config.toml
arch = "convnext"
model = "masked image model"
dataset = "analogue clock faces"
train_examples = 195000
image_size = 64
crop_scale_min = 1
horizontal_flip = false
translate = 0.12
method = "simmim"
mask_ratio = 0.75
loss = "l1"
isotropic = false
norm = "rmsnorm"
activation = "gelu"
mlp_ratio = 2
layer_scale_init = 0.1
inner_norm = false
moe = "top_k"
num_experts = 32
moe_every = 2
expert_mlp_ratio = 0.5
experts_per_token = 1
shared_expert = false
patch_size = [4, 4]
conv_stem = false
depths = [8, 8]
widths = [64, 128]
kernel_size = 3
residual_init = "scaled_by_depth"
optimizer = "soap"
beta2 = 0.99
lr = 0.0021
beta1 = 0.9
shampoo_beta = 0.99
eps = 1e-08
precondition_frequency = 20
max_precond_dim = 1024
one_sided = false
adamw_lr_other_params = 0.0015
grad_clip = 0.5
ema_decay = 0.999
steps = 20400
batch_size = 64
epochs = 6.7
lr_schedule = "cosine"
final_lr_fraction = 0.05
warmup_steps = 1020
weight_decay = 0.04
adamw_weight_decay_other_params = 0.01
Rows from expert 8 of block 9, named by matrix and row number. Rows with one number belong to one neuron. Each number is 128 + 32 x the weight over its row's rms, rounded and kept within 0 to 255. All counts start at 0. Numbers have three digits each. After the name is the row's rms in percent of the matrix's.
# up: expert up (model.blocks.9.mlp.up, 32x64x128), inputs 52-77
# down: expert down (model.blocks.9.mlp.down, 32x128x64, transposed), outputs 52-77
up.0 105:114086089084122108151113057178155150147107182129133150140134154143074099144145
down.0 104:125159118172171119131181170137133123153185131084140126180118136152147095119148
up.1 092:142143099151112186072101104146182068117057146106091092046147129127177118116121
down.1 094:113132142104121184095130113182118154058144073141102112103159169115147127110139
up.2 099:142108140132108175134182191117083104103103143095193095124116140070152150083116
down.2 093:133146176197116165160138207065115146101063169161116110158143118148172103157109
up.3 115:120153107145128159103064112111137101132182143127104115155111129160060104095143
down.3 115:113137168114116146193150159126131082119112130102121145104169197131039094093140
up.4 087:121150157077068127168161180101082170137191141109127085113158150129171136119139
down.4 112:091150181120142149120057150135164146100110160073116098126132157132146144162162
up.5 093:121097104140209182135187132099133141139089121133132172051103129114106090173090
down.5 103:127164105133096163120104128134146072165133076157150158098151160096132142092106
up.6 108:097137120175107099118113157170095176106094123134115111165118219210141130115081
down.6 149:116119100116136093101103125187177150202182117150136140120110053123116148100140
up.7 101:138158131110069118127117157112129080094146146108133167104151095120148111060095
down.7 107:124123138091135109165096074162099131143188149130107089096114099137094112189196
up.8 101:068147154133088111076089154136106062102108175124159180149086101162100144153106
down.8 104:137168112115135120139114132200191151195179116138129178117116068123157111139089
up.9 093:164187134189194083147090147148118128118101147098202136177119099121078105140107
down.9 090:153136129106139109122125149111091137099090123068146116194162161135114107155173
up.10 096:095140160089152157151094137171091145115131168100127082174127204131142149130090
down.10 093:156164123085093203166113117134115154171162124132151169126100131134099120089126
up.11 102:137121114108115175179130159112135171124126132155150058078108093086136195112126
down.11 090:149109165122115084200124165150106076148157076150100121112058162125129129145099
up.12 093:099129049138175160150134121089157113159162113116173160086081089099140057080135
down.12 099:110138115146131154135119147124088115118107138124112100125146135093102104161138
up.13 115:146096141086098089137081106130122093150078104091153167113156145138128107080108
down.13 100:145135122148089121095108205120164157098125131135151083116158150117056126147087
up.14 093:097127197099080144126146164125117161161128224131098112114119124135173113099118
down.14 103:115111147115103134107127106138117149133200139201126150118085186149104117118135
up.15 105:079093131149154155115096158095100194086124123101169178137095139114134073098130
down.15 103:078136090158102178107110129124117124165125113105174169144126095150191104165110
up.16 087:177160082097089188184160082109151158126078128107103148178158132099104077114093
down.16 089:104131089159144150096175184054119098140119100138155113157133139122094138118068
up.17 101:147126184159153137159140160088185076102121134104159094129106127088107104041152
down.17 106:156123194134114135113142145123118096116055126092119082135147165117149151070092
up.18 097:116130132146160120124121133183104187186149139153140146118076129191155136128158
down.18 089:162099135135134122110118060144134147093165134083161085117167115091078063092086
up.19 112:119099114104112137137119039129091126162091132127117165131165141123147149142116
down.19 119:169096094209156175130142145091166131121130151098165162138164156143147111125121
up.20 112:103112104137099104137161078120135081118110189099109151114148159125132165172096
down.20 113:105144138141131143176122128111166179088124164154086166138119115161090145142126
up.21 098:143131035123117107152157123154124081124134140117103153114069121100165132125135
down.21 097:126179127180131065146143107107064113146103139092117156090088155121090107088167
up.22 096:137151116153154183059086104110128116113130152131138180138144210168174135094123
down.22 094:128087103112103174130175101105099102152138192087148152105078031129137154110152
up.23 093:139128123088135232161089180089097062106115103137136111129136126102094124151088
down.23 087:193120083114144242124099110126156112091058078112113167172081143117092074098115
up.24 097:111135133128096137131090148092124134116091120123129159185116108106168134100094
down.24 090:091150125132124146157125140140076118124151179139165110139088142127131102143125
up.25 112:148152120173116146139147083058171113105109047166106176115108100118139155162133
down.25 103:104135121138141164180105152055126105105111139146122147153126141117153150118143
up.26 102:125156100143120148119125103076151168172113113054161138090144141146136112132060
down.26 104:082122091134153123089157194125123127099104173056163175105169132096159147123081
up.27 103:145169130106043141142100154134124092109118143129118135119161179086140077080147
down.27 098:084098074160120121078150153152153101170140176110154078102129128124073108101119
up.28 102:157153142145144104083107110146084072104107179160060179127140106144177147150132
down.28 092:128143135196111130089150142094174139109127112111211120137118117135095100095082
up.29 092:145161135120138176159165116167121123115102110056160139179173173068162133110086
down.29 086:074096193161155178131169140108122129051069174120084072123205165137155110152107
up.30 094:150125167116053142174124138117153142124042113127119117109137099131129130123114
down.30 087:155117094167143157101076106139116088148061085136129144130095143138107146116108
up.31 106:108125122115107136123193128170121103151162154166122156104065108136142120112099
down.31 108:165114155184131152108156112140107155156049098124142120092187128153125140101092
up.32 095:060154093117103140114111115092111083138094149095157177127178164141109108166145
down.32 094:162147146074127149134159153095140132074148128097180145104108129178173062156103
up.33 098:119072128185199127133119120133111112118129144105175175143128139120167150147132
down.33 101:139166133088140106156113117160088117150134175082079174121132121125148135110161
up.34 096:104149133148116197102124138142140154110139102086187070056065115119186131189154
down.34 084:140145161134153191177145094123160111132121091163100128101107177129139095046101
up.35 105:129091118136109148169170181115125074098097132053126135167103135138119195101164
down.35 100:117112139134100160179160170163128144140136205127167145124147113132119128129135
up.36 099:130090116133137157110110150108079161157120109140120109103076149156066167090139
down.36 092:115135126171067156127120101130133127099161147131150111110168184112171115140176
up.37 109:139099094085191122165162136075109130166082109100123154097152150143144193110099
down.37 103:127161151103136077091066096164194154139143136157107124095162110069205127120107
up.38 085:095153127141169122164067117137104118106101128116136143160129187204137140125117
down.38 103:159133117132178127145152144133146093145160183171178117098090156119067159147173
up.39 100:128133126117181106187133100081121093101114111138129142096108133117150117168099
down.39 093:193151148162128117087149117103150135147064082092098125150202132159164106136100
up.40 094:120189104100066160123145168092088103109127079149062142129076130093132085084122
down.40 090:098122146111138135127133133163113077128124124107124127158158157124107154158109
up.41 104:136135115115153125157152094171158133152112109146132168179084124158095176136133
down.41 106:138131154099106118192123093167104107120205192125114113135081137107092128146170
up.42 099:079087096135115102076167182110146166154102190154069098019097134123154171115168
down.42 093:131131107152087122121138122134171155044148134122153171142190164103131121118103
up.43 101:127161112099145116181188157170149167092145084126139101107141103094161045135145
down.43 102:167183118125121096093124152081140117126114055125129109113166115122188154140161
up.44 117:128130106136097162141122098163110114112135185080104063169148108120087155192137
down.44 123:166120129144148100153168127137113093150089130167079131134131145110156141181171
up.45 093:150158124140078133109146126145086097126093143131148081097128086122121189151136
down.45 098:159117146195149105114158173097149137070083167119098144088137111101161158083131
up.46 104:178156123167149100103117138087146137150116141104154177108098158140151115054131
down.46 089:153170158152107042073095143056115089115120111106155105075154171099145140117131
up.47 106:114085135110076125088087176089133136122070127089129091117203163144069189095056
down.47 093:151103111120126059113122128131079126140075097179090158171087058131213136169105
up.48 099:103145104125070146085169077119112165110138108117105105170122172135135092194185
down.48 100:150108212113108078135113139107090159069137107086117128084113121165175149118079
up.49 088:121194090095048137100168183064125113155127149115103169083112103122165112182108
down.49 092:084122109037146129146125161071089147109177123171150088133051152097093153103145
up.50 098:134124149134175184179053114165141136072065129125138175120138141086182133117149
down.50 089:131161149168097198092137165089096141124069109158142148131139075117159145143160
up.51 126:072127121160105130141156134169125134103195111151143088126053119131170087124161
down.51 119:155145200077131062083142144134075078110111156076132115126151122105198129139142
up.52 087:170160167131114116150117079150103120083140142150105160084088086128113067176107
down.52 082:114164148152103127084143108078162116138117152114081091111128129143135118081091
up.53 108:154119152149094054134146150088139152113079065110146085114092187066166120079179
down.53 092:130092143109164101150161112110067136115106110135074148107116160142170134134125
up.54 098:073128151100087121127149078087145155155086181156085141137142118138125100123063
down.54 100:183096129158097143111175148124119134125112177094128132144151197104075151130072
up.55 102:142103163136129105170158048156119115136073102200190126153132137102133146103065
down.55 098:125087082174166103089146090073127112067126100130109078135169103145157143120138
up.56 093:078136092104120086089087172066119151113153133105140111157189170145091107066157
down.56 094:085143200104140101147143183129109131080122148161133157142188168136069122158143
up.57 083:143144052060149127139191129157177093093129146115160122143091175110138155199157
down.57 095:120150045146087124130126089159184146121112109114122163184144109134117160109130
up.58 088:116109158087159083107137105071133098122058079087139172078101120159177116134100
down.58 092:068104101083111123151105099099158142122119114112173096148141125142115095113153
up.59 090:159139117098136098156097096163102169147089202133178178110104095083153109174181
down.59 087:123159112118151112060123093132148117136025136191114121146083130143145123070130
up.60 089:123077191155084191089081141120149186130085175056134149150145152116123097139031
down.60 094:138138111110092174082114170183145217139120103148122073130157097115116139134122
up.61 101:085144162105120131129154041122125107099119178145133163142151171116173137172120
down.61 098:116139122170100115139092090115126112126161126124112090167141137152175150090136
up.62 119:130147120093094132104126145136093133097144112156125076111200076127128099143143
down.62 138:082163111085139141115070069144133123135116093176141071137111130115105138151136
up.63 100:130122114083089157144130233161106118139133147099114091141067153157122148195100
down.63 099:198126170158085140161163166153101108101119146095096163160138162104118125142076